config.toml
crop_scale_min = 0.8
tokenizer = "word"
encoder_width = 160
decoder_layers = 6
decoder_norm_position = "sandwich"
decoder_bias = "all"
decoder_dropout = 0.1
decoder_cross_attention_every = 1
init = "torch_default"
beta2 = 0.99
precondition_frequency = 50
grad_clip = 0.5
steps = 8500
Rows from block 11 of the image encoder of a small image captioner, named by matrix and row number. Rows with one number belong to one neuron. Each number is 128 + 32 x the weight over its row's rms, rounded and kept within 0 to 255. All counts start at 0. Numbers have three digits each.
After each neuron's rows are labels from the 100 images, of 14848, where the neuron reaches its highest value: "strongest on" is what is common among them. Only what is clearly more common there than usual is listed. The data: patchworks of several textures. In brackets: how many of the 100, against the usual share in percent.
# fc1: MLP up (encoder.blocks.11.mlp.fc1.weight, 320x160), inputs 80-159
# fc2: MLP down (encoder.blocks.11.mlp.fc2.weight, 160x320, transposed), outputs 80-159

fc1.1:140138167130119122147099126141176130154076134131132119151101113109088150141125139127184108077095128185134141168113162127155085142101096101119131134154146119105104124138088160145149154191092115119213111125184095176061141102109111112107158156
fc2.1:158162090115140136132098117167140146141093150170079156140085142139113074138136112135154163138119190145088163172128132100119120177105118115135108155136111197116164044106173189113124092093170153166152173173122113132130135100073112101107146095
strongest on: rays (95 vs 10.8); speckled (37 vs 11.6); honeycomb (33 vs 11); centre pattern: rays (32 vs 3.1)

fc1.186:140098119146103114138113140107096212071140108169135087121130118128156138089138126131159127155083152125086109149092154125091102130081095130099156090114118056095113104114139198122136155094180137064141152081108106097105063101108100119107129114
fc2.186:132145120122122081117111111112150119120182117090115131164131181126147100126099061061145147092165144140109106092186141142174175147133112070075199140157138068154137092114168126106181064155130151125196185131103129078126077164087126135096087152
strongest on: rays (99 vs 10.8); centre pattern: rays (29 vs 3.1)

fc1.105:116136146215122108138151173129152138086163102112165135131143134165147090116103109156125127114106150167122132041127079134149168133111129118174122126110119202141135148153148142136112141178182194136187112183200138098120113105161136108084144104
fc2.105:137078105151169099173143095126072067092141187114097151098133089159126140128183126133127176109137156159139087137100121115123113139120131125130111131145071084126166151090123127136119099100114247142099148134172158170129132162139176125120124143
strongest on: brick (100 vs 11.3); centre pattern: brick (26 vs 3.3)

fc1.256:150112115162102097152066123178121120094118147222130146145085164171144131116149092163071086138189115123215158100120131106080096118152115134093104181101142065129086107153131121160189151106094142105108080096081130111144144107128141139116165166
fc2.256:143106089100099112136092147168121152139141132099114119112145118116155163132158136112152139144150109173080087095087076214166115117117083127145119084121127190099135072156104151140130084146103161170116140139170120139190096159160100154090090114
strongest on: bubbly (52 vs 10.6); plaid (45 vs 10.6); zigzag (35 vs 10.8); labyrinth (28 vs 11.1)

fc1.6:099143118159155117116144073184176133199168166173121098108122133126099182131116067103120150114204074094073125129147099105134159163093123059186131120109121113109111103147113150173099135108142109150156144142155123141167095114127137158176145123
fc2.6:147097168135155168100155163112074125088076098068140136150186132146156152143181149141102142130137159120138104112095127112190199176156152176068152134157175148142154131106130127108138092097150135121029128139136129073098183135176085109088097179
strongest on: mosaic (64 vs 11); wood (43 vs 10.9); zigzag (30 vs 10.8)

fc1.33:217096122143130131127136151109087172129077088137124097188156131150142133123171159168122188141056109104115162154119131196112124112162071146147137147104119115100167162176123108164127130154217181127110125187160160136106142083170076108156080113
fc2.33:069154146152122151112098134106100104128135158168132163130119096099112124126219183145136193138091167183157169230154085108216122134134114111129133158099163094162132142064128105165111107065124074093126105159114123148168136090163086154196106140
strongest on: bubbly (100 vs 10.6); centre pattern: bubbly (32 vs 2.9)

fc1.52:082142146097136107132154092131135137118165130150098080183157152177089182111113208125189078134173074151055167119112210129163115160100133151152136076130137107126121183177155145161148125084102096092102128132143115127124130131141181135108110169
fc2.52:145096202157111147121153079212109130206106141154125185156131118132179170099094112144097108133113102133128126113160132108114162076159105123148153150174122132114155117077145103217178083090114148120131114082118246089088119100122185125175134151
strongest on: mosaic (93 vs 11); veined (30 vs 10.7); centre pattern: mosaic (26 vs 3.2)

fc1.271:181131227159122064084128088126122152120083157109085115130152108115133091167111118112072130150101163135117137152071132127074115179200076111125097058107131103123110152146120137153105090166110115142122128082166090124147075106135080141153104182
fc2.271:146075114110146148141174134147119137121148144137156107119140103206136147102160128147152152127065152160100137099165116106115175104083148129126111101133121148114141174174105188120144132113117165111160127098129152138099120091227114094111133105
strongest on: spotted (95 vs 11.2); honeycomb (47 vs 11); centre pattern: spotted (27 vs 3.3)

fc1.218:159146162127160116107101158085188164134059073187142125135149149144148144136096132116144096153136108090144178128112113083168070153114084147098154117117103170060120115106130153147112144190097183124156132166093111073146142112138125177161129124
fc2.218:126095195118120140144108176122137048156101153111158153127204189144114099144141141087146089083113168105112136099063061155153107145099168134149088131165101135178073183149087142135168146127100101143161134154139067096147111142092103141120149160
strongest on: brick (82 vs 11.3); centre pattern: brick (33 vs 3.3); rays (31 vs 10.8)

fc1.317:111140138201105117063118125135163139109113156063071098114137113119159149088112077163134159167087104130139177141155100122132102175133143108101142166165128130142065163131123120199130122148114126156139094157127140126142116110171154124125089119
fc2.317:161179158135130164170157136143175097129119174093120115133101111135088153098127130112155116138095134120150135120146158175147130095127103111078137118135139090142151126198171074109163090160091184112107084142129200097137146092084109143198085065
strongest on: brick (50 vs 11.3); wood (45 vs 10.9); cloudy (41 vs 10.9)

fc1.63:180060126098109156106127162131113140142153117157142082080161173092089156147180094137177175102078092131075114139096171125193100129137160139143171089071157131114082127130157127105140166178100087091152140092119129107129109146126085115123160220
fc2.63:178179120108175103141138108175134070101120129127125155192067167173142173092132107079133108119142144146169169077079082162122165155108094120064145177197142129129132154118136112140109086079059132194121148137109129087093121110100138114170144110
strongest on: mosaic (97 vs 11); centre pattern: mosaic (37 vs 3.2); labyrinth (30 vs 11.1)

fc1.156:109150099178029118088114158165131199096172060095099165157160181148117147148136098058112113137109129136165116154112134110123086068085115131110133095115124110104118085156095101109153134123172130105091151161172141122073091111138081122163136098
fc2.156:106147168127115118046105139127092083197237164126135132142114158147154111106132102080204128132128115126146109130132106169165074083135097129114174132077075134143142173102162059107141163087106119128141176088112139118163095116092138127157130137
strongest on: plain (100 vs 11); cloudy (34 vs 10.9); centre pattern: plain (25 vs 3.2)

fc1.34:190099106145163130077130159122116102135113084175159153052174117146084140147127064154066114097163091098159132148145161142106102132127116175103141082121123122186126109170096093134115144135108093120082174175111130092110126144167102149153144125
fc2.34:172140152160173168160092095125117113131112160056115169121147184108074114129140097184061121156083146117149089149107135097134133162096128069078115100114159160105089161137134090120043132095161134114203133188076123124142111128165129091117175146
strongest on: brick (38 vs 11.3); zigzag (32 vs 10.8); striped (29 vs 10.8); studded (28 vs 11.2)

fc1.142:104099142146162117121129167165132112183137162125122101140082090065111128102067070174101105196090194155152178131156176150171104104129140117162147138153125133116117138092087173119127164149171111089210162115122114146189097089126101108107133106
fc2.142:180142149066105110136159075084173133099158154132134183110136155130190129156128151129103139095136177097170138138134140094159142148175151091069133104166134142107090122102101212122162094098117170098213155089147076155100108120157110135125119137
strongest on: rays (100 vs 10.8); centre pattern: rays (32 vs 3.1); cracked (29 vs 11.1); woven (28 vs 11)

fc1.219:093079191092156146098193148114160124081115107168182166177153131147083180171147137145091186096191124171184128075168162161120139093168134153069139174122101150139185138111164133114163117133176116101132120088188099111126109139107124101145072169
fc2.219:096125097168134135170124106132121193138149169102159074136137102103160103104149137118198071133131142123110080153124092103108091220085121122172088158096186110114112072168053101112130192100125158127126044173071114150122156123068110109169141132
strongest on: bubbly (65 vs 10.6); speckled (53 vs 11.6); wavy (30 vs 10.6); centre pattern: bubbly (25 vs 2.9)

fc1.314:082055151145135169091157160097072122141104144148110177127131198104143153107131128121089111129085083132115126109100119106120102162108134105141131158168096076126136168144159126141096081144175154112129140150181090175115152183069118115133121136
fc2.314:107153109129090145118122096118145148157081112136110059117150085120103107181065072158088131136154149077090139117091093105084127131119149161138160082119078145134142083089086120050137147110105092136084071103110173081090135112167165128126157127
strongest on: rings (58 vs 10.8); spiral (28 vs 10.9); marbled (27 vs 11.1)

fc1.128:129097113135105136126122126149161137116104164138172139094105170161086168138171133126133123160072140125123136180073108117191132114112062085162102105125126113090170175135114082129135150137166113136107120135159098064138131146097108155178067191
fc2.128:172138143102115091089146128122069142133085151137089146111111121108096097150232105172112082107121093172105124250207143124181115110122117115201139174130126128133113078148124152112118124112117161162116149214113143149114093108112097173176128104
strongest on: bubbly (100 vs 10.6); centre pattern: bubbly (29 vs 2.9)

fc1.140:140081128151096148223123150089084106145118145181070130111124179128120112125157099151094088097137115169139144123171176109107152150160116096102123102131084078156064122121114154079156146186182095150117106170090070108180104075095116100137140169
fc2.140:107089188119099156108093106164061136187143115088133142163118158081127142073100178178155141157200103130129163131143111124104136135111142166122158153151161154090211109119119176115086107145138208174115111074113166131120155135107146104124166117
strongest on: mosaic (99 vs 11); centre pattern: mosaic (31 vs 3.2)

fc1.14:107056109123023129181098086096147140148096133105154082112142148156087101128155179163097074119169167104134156093088156195096100099113190174086120161105158138133100086075127137113139145138152124116107119115125069138123163206145129164152164140
fc2.14:141203145116143107156154150162084128131136128144131106120148068162103149132153117075183075121165082225143053099133121107122178122127076102101125098138128075182107127179157124107136169141117139138104104155159180130173102130182071139156104065
strongest on: plain (71 vs 11); striped (46 vs 10.8)

fc1.181:152099138132144141126144166121121123130113137103096159123186130098111107087126089132158160121114100076141086071173150119093107118166129192147121128103178126160117106156132125061091136133106167172083148104159101151146127089108138052074088089
fc2.181:156134148077136111109127106155170152139155132136133087137118131071172135136140150126065138118200137179146173112131066127078067051221114128066174138118172175158110085125114137158168138104103089126115181114161122101089073159126142159181142192
strongest on: mosaic (86 vs 11); looped (51 vs 11); crosshatched (29 vs 10.6); veined (28 vs 10.7)

fc1.16:227095143229139128100117111174135117156103108151124119080176137111122136120065189116138166102158149121147161154074126188118151174113129140136166101119130084073134202096070125127115173131058104110085119128169120176123068121113151071167076138
fc2.16:083162185122158168107112092158129140128097147139105088108155081178151152160115116136103115130097106090101118138119101119097163055208130136166163115122135106079111174143148208137081089127207175125123145102054149207137117115115096124135125122
strongest on: spotted (100 vs 11.2); centre pattern: spotted (34 vs 3.3)

fc1.263:080060127121180128072090190160046163103108145167084141111079150109096145158127136208125176095154173100166192122196098145103104087170099139083137133151136118117121140151061136143118100142045124103111176142142139136095124159141129074087123123
fc2.263:138194083129182080179135064134176085169112111129163123134139158121164140091156114139139085127129133182116157145123109159129105162110144046195179068130134126068064138089159134090141138159159178108084126140184167116075106117091146089095139056
strongest on: brick (94 vs 11.3); scaly (58 vs 10.7)

fc1.15:124151175155107108103109131142154139083131174121183075149126148094161119135155159091074131121173132123133107109055182116106120156111079075120134146118155126108190156136070026202103160150171120116152077090090099147129128088111125134128119170
fc2.15:127172163139124136145111115186089164197127121141111105115130082076099145115124127103116161088136114178126145180195096125107120172112119134076181164092178061135144100107109077164105147083091116112162156137151110127086109098098114215102109058
strongest on: mosaic (100 vs 11); speckled (30 vs 11.6); rays (29 vs 10.8)

fc1.62:118181116160121194110140109086165166094099148155122097104078174148130074110108049105174107131093139084159148085122173139087126107113133154147086139120129150135097102114071173153153147084147186161120117127159128131160148156180173103113127167
fc2.62:077065133101123142161145146128082068132094167110132171141142122156152111140120159182066140134156117101103126108148083169143131159200076125135111116143145127134152135156121125130131124100140110144141095047091113098078094095209123078093145140
strongest on: mosaic (92 vs 11); honeycomb (36 vs 11); camouflage (27 vs 10.6); centre pattern: mosaic (25 vs 3.2)

fc1.287:136082147125168210063134125109118145156123104122144140155147164106120092110155101120128054155125139138211136189109132121077137082110131175124171147100165148077104106106120112166158096111146144101106054110167107086149116146169146103137082117
fc2.287:113177063094100153135120154182157098163074159112062160133110106168121111145175171119175167092150104203128133193112126142153169125158075095132118174133143153130123123160169159091130134085121137146078169180058140130136158065102134164148183084
strongest on: bubbly (83 vs 10.6); speckled (39 vs 11.6); furry (34 vs 11.3); centre pattern: bubbly (31 vs 2.9)

fc1.243:110105101184108183096145095124169104089192140125135116065139110086124200216175114132115141136142158143125103187102155107137136151148141156159120128139166114121120178170160124156145122191159091178109157125104099156126096125154128134111149171
fc2.243:126129155122108090120088190081083087128100119140136099125158122185139098088076128077091098159103130103091139071105145130186078088140120146106166148153135144171159124093082154077126103140181172126181144108137134133163155070113131135158150095
strongest on: rays (71 vs 10.8); striped (43 vs 10.8); centre pattern: rays (29 vs 3.1)

fc1.285:131097176143099138145148137153122161148139211127153068109146180107141148165091152153070153098132082120169153038050138157152099122109122105090138125219121114123128107150093151091126072098072164159114098126058119098172118151157084091134165152
fc2.285:108090104106149151224046132111111111054145100147083112173088078134048147106176124113106091131131158129114109184185103079205142100111176109104098123082169132183105163124147066190078128178074146103176101156097135139148141114149124131117095100
strongest on: bubbly (75 vs 10.6); diamond (35 vs 11); brick (32 vs 11.3); centre pattern: bubbly (25 vs 2.9)

fc1.2:087091099126133141124157145122120159125091075160121103175096109072081135110123127145162159122117134128165099072075076224134164108135115172094112085120108150094088139110113124112140112107090075112110139086118118106167101176118126122124105125
fc2.2:171092125091107147139089136064075104142157213125145158088121131121220103121090091092076116122116184176106106123180138080141128176148159074109109119101169147105126148176140158100164087163146203174129131157148124094103134102131080132130165146
strongest on: brick (92 vs 11.3); triangles (53 vs 10.8); centre pattern: brick (29 vs 3.3)

fc1.78:156122114138148080133107177095142099160109135118114206114114108044127101071161149146141146136135119081165101127110173172194117146121081123146185107105086118145131156159130097124079112133173121079124160155131075113075078138191056105146120153
fc2.78:147150090047176159152114118149089158142084112077130121165156150147160152158120080167118141129115111131118153242148096097143136124112152141149097163134108138129129191158115175158154106130177150150111070157104111046137155133091163149140143077
strongest on: bubbly (100 vs 10.6); wood (38 vs 10.9); dotted (35 vs 10.8)

fc1.144:140146129136142117169080171113145129118086130137103128082122072076159086103111095222114112097117122163116152137080161111107102157091132180087109093098114130143110102142170063185113105159193122111155153162173167126172180090148144148089121190
fc2.144:116119118120132168110133084107111125146139144162139098168149196156077089161129142109126188097139162073140131119129127116166147113153101100129083093123122139100133169116119157139111125103100202161100080082094081187231138108119133122088131076
strongest on: rings (97 vs 10.8)

fc1.30:148113109087160135139134131112109079118148156146142183134137072147171081107107085126105108124085123103180193139122175158094156171122167170108097065132109119098158140153072116108140133165165147112064165099131143198133062200079087113108097169
fc2.30:069130147127145153135158143130064196134102112107098103109145122099076124100164101112149099225128141107100084170107100150149110127170095139140161133194132103128140121088126178150121129109158113158139090153100124136077103070174132104139177162
strongest on: spotted (57 vs 11.2); cloudy (44 vs 10.9)